{"dataset": "rendered scenes of toy objects such as cars, trees, mugs and chairs", "crop_scale_min": 1, "adamw_lr_other_params": 0.001, "l1_shrink": 0.01, "adamw_weight_decay_other_params": 0.01}
Rows from block 7 of a small image classifier, named by matrix and row number. Rows with one number belong to one neuron. Each number is 128 + 32 x the weight over its row's rms, rounded and kept within 0 to 255. All counts start at 0. Numbers have three digits each.
After each neuron's rows are labels from the 100 images, of 14848, where the neuron reaches its highest value: "responds to" is what is common among them. Only what is clearly more common there than usual is listed. The data: rendered scenes of toy objects such as cars, trees, mugs and chairs.
# fc1: MLP up (model.blocks.7.mlp.fc1.weight, 768x384), inputs 192-383
# fc2: MLP down (model.blocks.7.mlp.fc2.weight, 384x768, transposed), outputs 192-383

fc1.701:120127137138137137082116127181074151127077246191065140130132099217142153165146126133113099128126125073141121134129119095123189139126107127077125137126111069018123122130154133138167128216126100126149122111118164117135091111240129182127142129140136136077095150114090185126128127131174131127090128097124134088146120155126131192043036118087095165103155187081095140114090126198155132127130122112036129140113204135112130120128183153135025111172136139129115127126120109127160147098133113135132145204129129125129131118125063133211131137130138174140118112102135128114160122125138142161
fc2.701:088171117105084167148148091119195134127131110132117155142128122125227109131105141106139120129075077140127073128240131154139143153124136082159084128184185130155153149126118127112119129135126128104128114223177114104127128128079126093116119135124141133189121078145133131114129134128102128101124126153172145121112134120125121055133111178131130130121192170122132127121122130158126142128166090132211146125196112195096127114130126130086132126130132069129148133143141153157138128127113094144081080145127114129104151137127130138063131166139113114093157153123134120121017182129120126110
responds to: count: one; light from behind the scene

fc1.66:126167134123126123112131136166107115175123129128129123147134119127128202121141099067142140064115154197101159118114125135192039102099128138168159146130166123179072150014126129132124106137136134141136009133137148188049129100141128138147094128123131110128134125045144131138157114162130122118124136121143134139121098063124128147125128119100057186120093141139127139127170120105180115104077097174127129141163135128119131143120119123142165144140103180094162127149141132120107097121111144094136131143017121120122124109127116133105112106148128131165126126138126164176143129133121115101
fc2.66:129111132127139123128090177186093126165131125068097129144126110163108153128071119134128115048164093116124133129124091138177124078123125142128123158135130129118132120209136104128125125163133132167140160096183085138199154130064157133096112108127132121167122172105130108137165129128112128214125144128127133137102201137129128127137129150127119094208122119157119116101090118085068128143048123123142140040118151151126129124116128177102089201128095134115059158128130106126129134112141129139166135118059121115111015086127096121111140126131020156138127128072155126089124125144136078128
responds to: grey object; its colour: grey

fc1.503:116187151105117127126187132161131117176132136096255125095133090087168124133120188117127128062103096126125132166064138153128113144188110092092180128128132124173106113131081119141131119131094129029129135127138138121167104169130133123110140139133121134128144117129115095124094146182180067131081121127129120130151058069116067137127179144128155134122138136123135128126144133127143117138090140072129123124153137082182123128107132135117099112066122124028145117129120133173127157135165128141095096130117184144115151128151128128183080189079129182113108136120131152128128130125118139132
fc2.503:129062127152120128138155099094198141112194132126114137143131133099143093149175148129107079100101157125130139140102190128170167210156124135133134128114074123127126067165182155128116128178157143234127124116190126101125161140131146107123166119130138092165117121114135125117151108138057120115119124134079126115167102075133067128126136128147176091142179137159119122050123095123156126124120076170058098131150133119093124115187128134107186127093128063237141226155131120125135145131146136135081121119139128059072107128127120130129112129124099112198114096126163136145085117185241107125
responds to: its colour: orange

fc1.511:121025185138118114129112099118115089064135116034104154151106140184217128124082148079144092127144125123113134137137201099063139119064141131132158147205211129080144103171112119128155095130128188129078139047121122150134079048107121187103117136128151129136137155122108128140127117115138121195128126142137124140177144135128150101129203018144155130144128160154120129125118140124139121140133107128129163119142114114128107148159132140125159066128119126126128122166134142142163099129123160140136126123120127133149125120117085127121132164139102146170115178125129124103126119255136114115
fc2.511:077129130120128240047128101128113180119118128126139190152124126131128053130131141125122084092125085120120094135208161045131131135124117211114128100126183126110128102143092080122128130197127195124067127103119158080101128119126120130115129133109101129127124136174100110127123141125130109131147132129134148140135092125109130117098134148163090121155128118125129084081156138134112082079131039130245122125000115118130104091140184130128122120101060133119145123133125146047130122135117255141124134116129108130123107137156129115129128129144102138034090100134115132120136128170093129130
responds to: tree; largest object: tree

fc1.759:117135190134130132102135124125107080092106116123134123115127111180173119115121133108111128185156149120084128151126130122125145161127128123162084150146228151128130106132134128145153165207132123128091162123129161153082073073145134135090127120128194145127136130132135093117220114106128130156046128118134111161143120164082133142144139141134198135143161070123172162110099133130116120161125119153124167128119105119174129153160124130124147112127039126130149159136062123204201116134147120140187114139126109072133118103079122152129121143152060088131127135211121049122128105128151130130
fc2.759:156155127114143177121121068143129141123101131122156100127133152131125120105138153129127130135126160185076128132134152117127121175137128135128130093118177131128124108128119126124154158130128126153150123134103126014131128130124140152129172156130096118130065129129133125118155083158140130109132128088183159154120042127127192129126138176116101046147129033125145124130167206131071116093132144126121129118000152123112168158150146141128108156047119132120197063089142126127078142122058138164126149130114142131129136126178128116123077135127131108110118125157127121108149133131104145119
responds to: tree; largest object: tree; trophy; largest object: trophy

fc1.438:129137121124140000131148131085132132127202098129126097128219127081114107100126119121116127138093130147126128127128153128108093126232082142100024128135122127129181106166143123106126146163128122129133085109128126175166150104127147128158127115126175141090132196098123162154129118192139126143123125101159144146089077130126110127171222117185131126119047081121152127133147130171110103106130130127139097169125123126141204124137131122102132106132163181104120118122136126124120115124101131119177128125131076076122126071129059092129131141128148126127119127185128160098136139130127127149
fc2.438:172157134139111113129106166174123088121162127119120165128153120123121148098113204088085125139121129129132038080134160129128128127130133113123068132117120125100158127127162129128137130103127132128101092133108182125132123150087126216155127158132139115126107084127095128113118199115126133156089151122129124157092102098115103099104133139138134149102114137103127116123143145131130191127134120126178078135121087128121071126152119159135210126116153081140128133129132124127143233126136107129092138125126021144141125152149128063192198117020138158129086141119122061175102158108126086180
responds to: light from behind the camera

fc1.179:161145129173134100212090084159075117171123139119123079101128123114051139166159159140011146138165124128080131121105109116128210127125023134167116128151227133128133128125130131125133169128138143141198198122092128140110127126120093131129150124130126207132149128207190214132133128099134128136125127179107131130113131110124110199161125119255142129143122132115128077118093129126105044131127165145122136115138083167128088226065129129152166107136020116131154103141120128132199072132089111128132128130088080103128125122102148101120127090143146120154127133129211097139092130168122128139
fc2.179:136160162132170135100127109124059060092124139141143116181126129150190143131122115110127123084141159145126149132124131071166129151138117101140131116060126083198097174127130126091177128166136142122128090112221123142115194130134131126085144120125131115126123177121183123125148120119123125115121149145109161070154135073152182174061128127127206130163113255124106111114135200084106120094201189098189126117121123140141124125130106099127123128104053129161186139134127081049076138118131171129121128074192134113128144165121145130086128138108115129057122000130129128133126121105200142105
responds to: mug; largest object: mug

fc1.497:111136146127114171028112128144127137106142132126099140118134112123163152176088180175140144135084127076104133109138124101052229128101122121135084098094121146133065124135117123125107118139192129129127129080121156128114121101153163117143118129172132126145194128138153094115123092146123055130181148128128124129147131145124122120067133160039136120131125139166128131086108127159106129149118138163129114177121140126123180136119139188097134130132120118133251132078160126123116132139099120130255136142128159220143135184188125125131133127126132132177123135127132124122139190129132145125
fc2.497:124128131115200140110123128086123128168155117164106127235139158115108130112127131255119180096152130136137138129131123127083128134139106083127126132163127148090116133138126063123137130101131129125128134124130129116165126130173128136132140130131141175131156130138151115128118124143130124145181129129129127142132139129124151198127100144106137124094109181158104162147134172183148142137140106136131059172127127045127137197121134130131131032070160118129130126124159132135120097085122115126126133129104139138142177136133126148162127131202124104128151195105068117126137107108165152127
responds to: teal object; its colour: teal

fc1.330:068122119106116087130128130127125093103146031088118129142119164163137128098127120108149128130073123130133125137147168127049130128124128120133160128151227101105152103215128126098159127091132083190161135123122128130131088119120131144000127059091125129130123128126108138123177135122162148116083132128129129156090122124123115059127197112145162129158038136126055154131176128113092105129153121091134127128135129158105142126132144130094129129107160089127150127134130213110193125136119128170128074118157128140130131140068123130117119164153138131117157190115053119100108107171128129109
fc2.330:057131153184138103115147113144101095081135137125160123106094087102174126130126165123091176125107126117101128136187142078124163127128153131085092116134134142129217117115100145122127134061126163110125127255130110113124141134124140167130115132119118163180149135121098131127112135111120096124129128128175129130117125049088144135092141129160057000128128131128105096065138166126127137132140072129161118178077090128142142131124240118129125084128127150120119127130138130139056128113118212131104099096182133124129042136130102130122092134125132144069099128160063070106097210148088128156
responds to: tree; largest object: tree

fc1.470:118071117167125103119137162125175126093127117194143140120112124131127169044223147120113160125156127139046155118129130129203124128121186125133119078129132119151114127056128134135169082071122127205129124145137159122234126134198166130113134130092148069130121121130130139163145123128122134145124148127159132130132128136182128086187113146160140148132121053132113109127143124192097134117094124068128121153132105150087129128189050110126129129133129137130126128129126114127096125127131118140050090146111146055122166169128135130255120140079195130132138129133142125186176127164131204113
fc2.470:137155091130154108147141127125173121111093149135164097107107146149136175164067101129144176121142129130211126000148129094026150138127105137123106171103153121127121158143119105109139117140130136127127135154157136128016126119118196000120090115163231167118128143128156127147069067118127093119132127128131128113134128124127140132129139132066133142096126123124148122151166106130171127134185129073119116105183170129252179138146119179174144125167192115118111143100132133125128084126107121119147121057123131104129133140134130139145131127128105113126103063082129139126125129100126044081
responds to: light from behind the camera

fc1.473:118206046120143168128171126201222131130090148155096158127157126089152111119130164090127124192036129114138131104128127125120124114127160093176169120104086171122085107149139127115124189121126123087064147137182132143122068105146172117091164128134129128144125188116137093104062173094093125156208077093083128113162087126104133043161119105136174101127133107123112090119130167098137086115206135155122112113133106127147141122237156186142161132159131169095139085095079113128138139094147141098119146125129140128146159159135038153151133073145099129088126127132172128111090124102129128124
fc2.473:128106129130116128134209133010182135136131129129168137110141050122125129118119129168126127132111129153143127131103127140091125127151128141189168175130127134104130146121144128123201128129128128117130126176127128137246129122123083128067099115137103050181128101129092129126090120136134192109128115102132130112076129118131124076136106134099177116107094141126123136146124145097131136125082124145140129117024094124105141179144118089140111144080105126096129122150127184138128094079128058149130128097130110094095134127126115119120129131177112129128153130132126145128132116124125099128
responds to: blue object; its colour: blue; purple object; pink object

fc1.506:132131168120184182156035128146051108135207105115129150069096098153101134131122125140119040114119108131116189120112112171075138130140132132125127152124076151127127126121122182128163138067106077124130111158128121115121094115247090122165136086117125053129138168121095070110149123126230128094126170127129120155094117133084125134125085073074042100135172132128091127127126105128124113123130173143175132149127133118143136121148111081127140121120140133085102128118128078124190124095122178126225106125136137099135126130118131144180121130129143131171134122131128187127160108138168146134
fc2.506:100121113137098111122103191121131106161115138203134095148114114130166127126122122133138200126081130125156080114127144129255153125101078128124099121167255139170138142178126125117116060162128151131123127146123121129143142107102125122107123197139128119170094126146118167127104095098101106091125128130152130123158108135202102128131120191225146127143123146132109052127128164139148125127148092122095126123165084136102103131128147147167233167132124172201163129134147136142127136152148127144003065114035113110132115128147217129128128117101050127116154127136108113187079142086077113168
responds to: count: one

fc1.111:124101210144127121120154210132101079128130116163143086142110151138148126127058129124090111128130118190038131128114143110175170119085134147172181115149116064123153142126134095159108137126175126185123090114233123140100122132137132101120149132106176168125128144089147192135167135110145157079132096144126150132159130130149128130135123080114124067194205142128127108146116084103140036128139235099216122148146190131126091124140130130126127104134152118125142131127111137118157144149137137117121126123059129125118121138147066128118122149127110128151129128126130127133130080120048105128
fc2.111:086127120117159198130124107165112129128137136081134133068109121129144178135058157131096028119135098123146127128097181123133133127131071130128153133122129120121118127161186229132128118124129130117154128129079130124126147154123148108127129129126131120134115136095238127137115089202156126129127125130129118128151130132146239137134111124128104155171133115139224127164139135126128053146085127111143155097110126147164139143086129085000097133062232129128133126130154133138121128129125128131129110119125131108101120116136133099151161141127076121070128110130099111103108082126128128090
responds to: count: one; bottle; largest object: bottle; brown object

fc1.235:125101128201150111132157161145209128167106132140153102113149061132126145113196125084135130148138125199100143173127157109177130174129112098136115116130129093144103147080106138089168146129138103128161108117128180155184181139154128087114154135154179142136129128137134207094164128089125116120101123129155098135128130098176130130135132131128126128122128104107221133108139115100174186134133130053117140094126123126128079125244128129129113101122126159131131125128123132120128134128172170128107130178154082109099170126160153092159210166139130164105128118127158128098148119198152139098
fc2.235:092121108124140130161128095135126127058128046144157098074168162135124212158130134148176130107119139123163141092128151046130148175043114134130080125135165122128118142129117119103129109150129143156127154126114105145108099123115153102127141131100125140118141137114131123122128131112142069087189098140147128157115139126120129098129117114114035088121134106127142129131126073141121126102149121116131218129139149126105127162104099157145128134128196121111133165132138109128135087145106099147069115099121123127097125207181131133134094125131167159092160104023110132128110128057092124106
responds to: light from behind the camera

fc1.220:131126117128126104149191121128128121125108132135087070162146113253130090133134125143129169224128132126128163129121145116130126127148159174088101118122125152192122098098121148132056062077136137093126120139113133236160133096140105126127131106149128127214146106128131124155120092146129137147144111123109127078181086117128128123174114142129141094088105114100128112145103085128138098126119133124130109127123130131127118118212170125152076094038094135096121126132136138128127137136146141117102115216084124098081179179157124131100159207091140095226157137125138203077139156129126130083
fc2.220:127114127141134134124126119106127074136156131138111128128113141128078127172127093129128133072132126127111128129086149092074118172135124137122129128139171115130090176121180141109181124128104123153101128085132104049125105130213062128090114109125130131132116136189131091125177117126191132119200129098129141120089146155109149134197134146116117118150146130078137134135153082127129134131174151148053095126203128123128107131131125062114126044128118129128138102143138148155169053133116130114110118146125106159181162127078117102124150113211135017100128084143091126166128124158173163102
responds to: light from behind the camera; brown object; its colour: brown

fc1.132:139145072132089125125137129206149130123126194101103141150140129128129128131101125094132132201132081169129138128076088138131129105048132088099146116121132074147129161131125114128085122112134133127104110128140053115176088094144154064113082123130099163139149146116162212122167120128126135125065126051089179142215135149149116069129128133078075158214152136147222138123127141148073146116103130121152203144134171129137128215104128100122144210139128140171134156012162103107102132180141107110134157117179116143129101107139078130128128106106125145138122181120137111138062129165120119122
fc2.132:123173129144095149133124124022090102167128132089126127138139143143126134129121126251128125148129108160151138141136131126135127111143130110137166155183228132154092139127149130127128137089166152172156110116132128126176146132132126125117129114079126126176128128131149150133129126129125189128122125167127128052120118136123085122143100093128115125095118122151129142129127127137125126135058090108113129128044126127080127142129129102128061124086117128127115133155055164129085128169109137131140124137100126128125104099112128138183132127118117115125117139063148115162089111077105080152
responds to: grey object; its colour: grey

fc1.306:127136125120128146109125117107123125109124159144108128064136173059177129176176129085153016171116192128116134056106046152146110123142087108141119117092125149135104128130143124134125128177097125127128156128074142149179110099100151116104132137125097127123124199127126098098103150084096128112136135089129191098121139095135136088158132110124126103131119140128132114126129190050147120125132135158127109108116131150132170128141141227143139136134131171168138128081112106130132110082147127138129159097125115164129126137118126135174124145129081137053127108164185093133129139127164125127
fc2.306:169120136124103131148128118068128166200163166117146121045146133130126120081157135128141110128175165099129113116128109128128038133117125115173136125130195133129125117122129123124119127084128097122125140085105124128153137122119053099095135173119126133151127134124129120131114198132076084160141054175126131122122127134128128127134129038131095108127104097128128131192118176117129128223099148137165072128101127148153127131128055125132116132111136196105108149143128117129142111124072115121129129122031124126129160135048126128130121114120078128076069108120094126141130051126146084132
responds to: blue object; its colour: blue

fc1.424:140146128159151196138116116134118206131110105000124136128155190169129128137112132118112099148110139110118119133128189143192129131153128146130110131128126119083158120126106127213190141131199153129078058143095161112105146113127008056169114151128106126107129130144188124117124138110127112165123135123129128128135162123130097109115122137011091158150136123151135094204102154154119128128103148160108186120172131137173086154139127057126126173077123129083128138150128022214126153121171108105122129127068147139123134130126130134131125124169173127098128185134128128150122147131151100117
fc2.424:076142125129126127127165143116156041157147120188128000140173081126083088129126106158124165191131131073134127137208111126137167108127129127165130091130181128154130074127149062166127120130110092128117146119123095132122128127135132154041123105185071035139128123110129129122123083111109100120120099133138126122169108105106136167128128131144124125121126155164117119082130152145223143133140137129169146128107126129173147126182101162191132145101118150129141200119159133000133141129116096175083120118147147123137137133135140136226202127117124107180181089137087073126127127132101133166
responds to: count: one

fc1.17:129141096127115093125117062127127101072127181183059127183100128189131126173114113128205154026127085124118128133125241169024172112144204117160127134126137151119182136159118131147153114138140197127091102136103128128133079218122172126120129124134153198134132131134099084132128208130117146159129059133074128129134116163126107113121120166132141125147178167156118091214115102049084000177118140113132152121197047115131159149082190128133117088113083125129129135145127146152141127126124146111141129134073134129193121123129086175120151121151134129127129172119129181128137094103129097067
fc2.17:121069126189141192140146128125123128150132116146099129122252139071133125125128144130129124222127131146104185089132092053139136119136128133159137169144129119069134255135127136125124130099138106145127152118089135135122111027120126116083126020145121179160127125255127172117120122088158154146140113102081139137163144160127117056124192132117111088125103116145124134134089122178202127112086105126098128105131162119130132127145143095120058145117123133183080124130111112100124125095118128120122145126127128131145129131125109057155115192126149151149130150140138148133102131118064122205
responds to: light from behind the camera; teal object

fc1.180:083125114126130128149124118113059152073143090141141113126150114123123128167077127099103103074129153140125128133106125128162121168116044170128121136136117111079109112066104197117168119127123149124133126122201132126088103249169131128153057124107187154129126095117177097120119146105137126132119122134102193127108140188117136104141154138104166170167146176142103119132128058126143120219063116107101125127153128073122205131105125132113138119087096126115129136180129169110131125165118127169107127124120135101101033153116128076119116143109121161102088118121163099136168130109122108125
fc2.180:102132131135130124075129078155093144135192130168157131122154092146128115128122128120127136128129106122114111084075049118095129135109159186133127093122037176124137130130135168096157134184127194126126131122107128155113124124129133114101173109126186102149071125157128129120084091136026129136210101123125233135184106160123155138203092197141142121118109157078118130169041107132134134123142126130126128134131128148087093188117120127118181123115141128129134149116151131104113116122128132180082168057210125179114130113144084115137195116166106094091157142129127131105136173132125161145
responds to: blue object; its colour: blue; its colour: purple

fc1.145:049012183129127128128206171106129180128098199125181128204113181134047188141105149139210126111124130114164182133128192054117150127136124151125125136111161124140130168151150146117139163149158124080143097104132171219203128141156181126135127131135167155113122138111161133085156166130149128110126144124129110128091119093126129132136083116142131044054113112154131149126070108138103087188152121127132131120125128126128125064085113135160133129116158116073127122160141130119128122117125135104117121146100123130108156116124116123128150181114129132112123135116126129144124128052154135113
fc2.145:130212133172117130120154189128096129125168114154016045180129149129138118125124108097131124075118149113160115056140132129129247135125134123132126131119157095129144178147143129120132105128142129173091132181140128096121125101098136021124129139123101144153123040175124137128128190115093069135129147124116132129149132100172115169163112132112137127177123104120139137129122197097140129128152131130090067107173099128107137163092155118112112131156140119159123134193137071142128131210163117126131114144120148131129124145104127125162084126098043096175148124217139126140120129144128174127
responds to: count: one

fc1.529:131169205179126127153146103158125196123128105128121106140120152116134131128126134141122136111158132034129134118086125126125124121149132123110103125124141109118116105159113137131141113160138172153128136121004132103078064137159014113162126131114127130129159123129134117128059144122192066140108116121169105126123202128130238156112127100125141120136124124191119134154119146114125044130082128165123119128133115122113125137068104125190139077137064127177094135127044101126190098159044117126138128199200132100125113126098108100087132128128132155207128159127166108146058135196169129132
fc2.529:128144131122131118130122048174141142156140120099125151205118195041161184127137151080130097061137142116107117168154134128126151140107125128140127050088126148128128183143125088129127131142075107125116077118214125128126138124128133116122125125178132119106098198089116124106144169128165089129125118125129141129171140121126096141162131175118165122147120110107038053057169194104139142116138144144143126075129104120136128121171126126119128132131136120139156129128140126106115090125141172128117124117134124143100174255141164214140120105161128150096151098108124128113114139098142070162
responds to: mug; largest object: mug

fc1.422:119130130169177129102108091128112153088155125129165127085117096132184171171115128139106115143053186129092106044099058126132131101123109124129097145119062137159128120110175111132127134142164166126139109124163119128162082126122124147054129234179125108107148218129129128150171136071082143120131170128166143137123099137108122117134165133130147220164165122222097119131091045100138046156122114194139114119135130131127115136164125135127127132131128130128162126149083128073131145101125100171156136113134128135133118130140123127169126129155113138129113094178099158128172143152160137027
fc2.422:108096126188109127127127135110084128113133112175124087114093121136044131129138151126135088137126103121132121133202109139127148128129132130130101130169255165125063108153162209139081135118181130109139128169124122142126137152123126055119129125126076035128157165113051132130128144130023131142133129130128123128126128124122096121141149110132148125125142083163132132130122128150139127216130117138148152086059134121140141124121128128171130157115060128088129139139079129146129132120128220199105091129127106120126092128129151152123141069132138126126140120123046131139129110140131161156
responds to: blue object; its colour: blue; purple object; its colour: purple

fc1.462:061140096076052108132139130128136196092142118128151131134083128131209109133130103129094150131121140128110081108051109137097130128110201132160138109131143128091108216144149108112155122129102128165128127064120128133115128130127144143091034167133142131146177131129126148130131132151255204131105124122120124144216183127064148100153143104168180150134021128087128134130167157100122104109143133103120165189107220124162241130122140128093117097143120110130054156141118196106169133143099170126124141133126129127110129072157161127143125207124130152158098088158080128104136147127130113138
fc2.462:130137114133146113123255157137147120138155179127054130129126102145141144147131137132094173059121061128131067120147129114139120142117118110150209144138122131115145096122132123103126073148121124127147155148149136128109075138111129114134182095120144128090124139116189161087084198110077112129145021108174097097127116128115133132126195221125128083146147115137125108130087130137136146130169105153120112129133128128133106117127187129096135129123071148111203110124126122134139102127142181163126133141121103122135156127129003069138148154097112093104119157166129131128142169096111127144
responds to: tree

fc1.322:132157127083137166101135124115126137119127153171126124122175130087170145170153131089153118183105153126150157032113000167128119129124097123163072138055089141138118132110136113132124099142107137143125140141124133140194132127141128111115076139149143110091092192145115087096129165065118128106146117114132185125128127093121144105133164134135131079170127111129127128136129128088140125096143108148131123098109105163146166137168175173164167131142130134188164130082142072123125128122129123168129134093128125145129135134126106129162127145131042128104199111166180088121164132121130127126
fc2.322:153108114128101127151131113046116138169138164119089108103128137132123129127167171170147129129159162124130086125124120136126072142122130128140214130137255136093098117123152132126113124083128118127133157117084131137168140124124035108128177176121119114158125135127128049141100146126091165151133066129121130128123089131126128128126131071153123101127110107149144131158118221121123126212065137144141000117064126128146126131128107106127071130109136137128128128193099128138128122117107125120130087125064117140134137108058138135137102088131123125112097085119070135161140048182128117146
responds to: blue object; its colour: blue

fc1.570:133142128136151153142179129086122128128126193140142168170176126156129111114094160115120096088122175131128127128186107073171170117128111134117139127130128113142098150144125118175174109127098139093126128131096127078255128130119181107123138201143100134152122132227161127126057137127120138125128178117132142142129116144211167107134043232143076124126173118175129129114159137149127127130127115125137147058145119127130141133147182126131119119134114222120113117179137145132108131136134176178125147151055117137101174140124129130172136144112148169110132135094166147220190112127119130115
fc2.570:080125146102077121153102126170125152119128193106128158092200146169117126129123070141129129127106124081140133054135129111124162130148121116137135132143128127134153128225153128000127122112125127170128068148134126131100149079117128104128129126133172110101127133142128122097166079151095127103144158127140100135147161130106152114157129118175206123126137123136125157166125142136126128146129091129120135115143124068120126082080136128113126132127131128119188136085123128050158106106151151108127129118128141127147068128138149088127092110117153088123124048198155140136122126127202084143
responds to: blue object; its colour: blue

fc1.298:135162128119164135159127129144145147128126137141126078121106097133123126148114126120131126131087180130141106139129165130166108123127132128177017166143126155130165125129148130130137106150122044128128145122101164130095126115135066146130126139121104128130127163119145128118120134120138139136125121071131086125168127127127128131111183130138096144128132117103125151135142160141162113081036122099123134140127146132069133123083146102074135127144128156124177165115147139130192129128132107152135140133136129121092100145063197112125106117128133127133116135139118114143224205131204130145
fc2.298:127121128100128066116139139138128127123132138129130044099141123123129251109110142131124208112155128068143107135168085103128131136209128122118123134132141135009115136116232127136099070091132159136104182170188071109127129120135153175154136153147033130127155123129127133103145105128104114136133103092117133123136120196120142154146144127107182121118126040120199148169147136107129134124079131127131114128115164136219098131118145185049165177124095144124131156102161153130114089167064150144129131121128131133208111126124132127152128090090152092133093151134121155122133137087083127088
responds to: count: one; light from behind the camera

fc1.295:128106132193126128219119044127125133197127099134124159125132150115111178169124114129127146116191120094128126154163152135137117147144141198126125154157158120163114119125130145134136168155190114174138134066119133149141190127123140130143121074139201155191100127150127009123104149150248128183128025213123140129130145194127111155098119122117125095150175137142112148143129166133119085144112125155155128049135127123138129173013129106157124045136154111053117193154133128125135144162084126103143161168129126071132173125121125128070128085139177122145131145129148127060090121180168129124
fc2.295:098167119126220125023151088127131118127120131123119114128130163225121169130120168140133130110125217126129140135138125104134181196115127126110104123055115103134133172166092153095132138139146125095051084108207123118125153111185109074091147144143121155141101138118141143134127140117104036127126129128163151125197092136134128220061141126131131096181118128123123128109163223150132098122145135097162185051047133150200129129082151119134066129129135129121124130162153079145109181123110130198120156124136128176119154140129111123134098135128129130087075130126130141118070150119141104073
responds to: mug; largest object: mug

fc1.748:190123106119092192114121120225126124138102233148091143092128126178137130127129134178127143138131145138124129211123101092127129121120151152127128078139167117127126126127186129104125142141130141082147166101162130150125108151114117137190127097132125113155128148113135081095124074135116120125164142123140129062155109153121147132108133172107168125127129150119156131131134126127131103179095127125147127169143131126135132120170105221174109136129128166132116064136209126133140130117093116228094127121128130137128162130128097126148119201137128045150104133123204093088136123189113141130
fc2.748:095124181020127113106012141082081080128129130128130142144084144130123125146131127156144132123122122161042130090128136126115130126142128134119122126053106180138121129065128076079043128128157146127109135100116194151114129124154094129120124181105132130138092131121125086172205156126130031137194108120171125130106127105158148131129183125127108144126111128211121024134135216242154174152087156145127106142125058128157225132147129094095204118014183128104157155154127129106126114074120210148087140138129113167128138128141062126124088143151133138098128129127111089187123096144123138118
responds to: teal object; its colour: teal; mushroom; largest object: mushroom

fc1.378:192130125096167076201130159173128164116154154210096131122127139152110142112165178090148134112119144124130130134124140122128133128072125182000087045061128130091133126139139105129165161089199115120106126129146216070105142116086101202130141067175113128168140132095128110131139141129108144078082107191128171117127131136176069083149080130128117132126129015129147059138096062155167103168025114129140100097205144126207128154131189114151151202113146093065156127137181125139159125142193130040128107136111100123130135119054144101116131120128127109123102123128135126128130126141070178219
fc2.378:159128126185107126127131128145106126133134141123128152116134121122114084067204149087090163140120116109146131127154131090132149128127080255128164124124136099150140163128128127128140116157137128121123148138181137108049130135146125133115129214177109187125085176116138130133124203132134115142130088157130050056160128090005118143138193127129114155160026171110116120075163108150128183154093110130138172129136131151137082149117128115129127056127015102125122122168122110137161126126123122143085109146156116120128084123136126155116127128086132157110134120136166124146117072204119137126
responds to: tree; largest object: tree

fc1.285:100010149162088045190120121109152140114119132122144124058148158130145108126127132151058095123072157115164131130125130124132106156072124132119072115160122073141195131090109154116170129117128103136136085120156131126162200126126142088097110097153127179133121125132141181119098135096104146179127130118170107131098175083056131144130130079128131124138133126110132079175176098142177118147127111114181081135123135132143158147195147167141115128137127131137178219118145154198116126132127118112133126117106122143129155122126132117133173155135134145130132125122151098108113136126122201157
fc2.285:128138098071140122125157133074143130128147070135119127055128156107126133142170190136135093134147142134132131128114120136129166142084140122153119131085120118066110182103144065085125120100155100132197128137123218141172165134144168128073159127118129136188124130165127116111139125132122125118126134129121168128092047171149090065205130120115128112056098072073119165128177053158190148161147169142152113096019147118144153069140079115122152122129143119106120046171128137118099153117110134135136130150121205136124153163131086100143116155135142128106128128127132130147121130127182136137
responds to: light from behind the camera

fc1.169:133128144088127187047112111187194131148170098114099165115089077109128201136128146158134128150079130123143129045115079093129162134094130089129098127143097143119136121128105120123114047132142131130110092127127123142198127094164140140124166106136120214130197141134146066119112070185128123126175199128128123128120135129113164137106148158064127129138131195155128177049089128133130129128142076165142127146123129117127134145144187131092135142135129124133236135078168126133126151133126135128145158133162163230124152179192129112130161165116144096140103130137136118097123128125127157128
fc2.169:128128126136148172136129131088098128201138102147127125145159127100035128123126157242114151110135117124138136123131085122122121157133131121107127131169217131064133130157169118140132119050102132121128147125104151125140131128175124151125145107128143143133134130124136077137091125131125207199139129130125106126128138128129126161125120080121126128124126154162116183156127136167134136172129037135128095143089128115061135145132099118133119073065144120132125115166153129161121111101128122106127095137084131133131128132113137124155135135169178127133141157117109109128129110139137112176
responds to: teal object; its colour: teal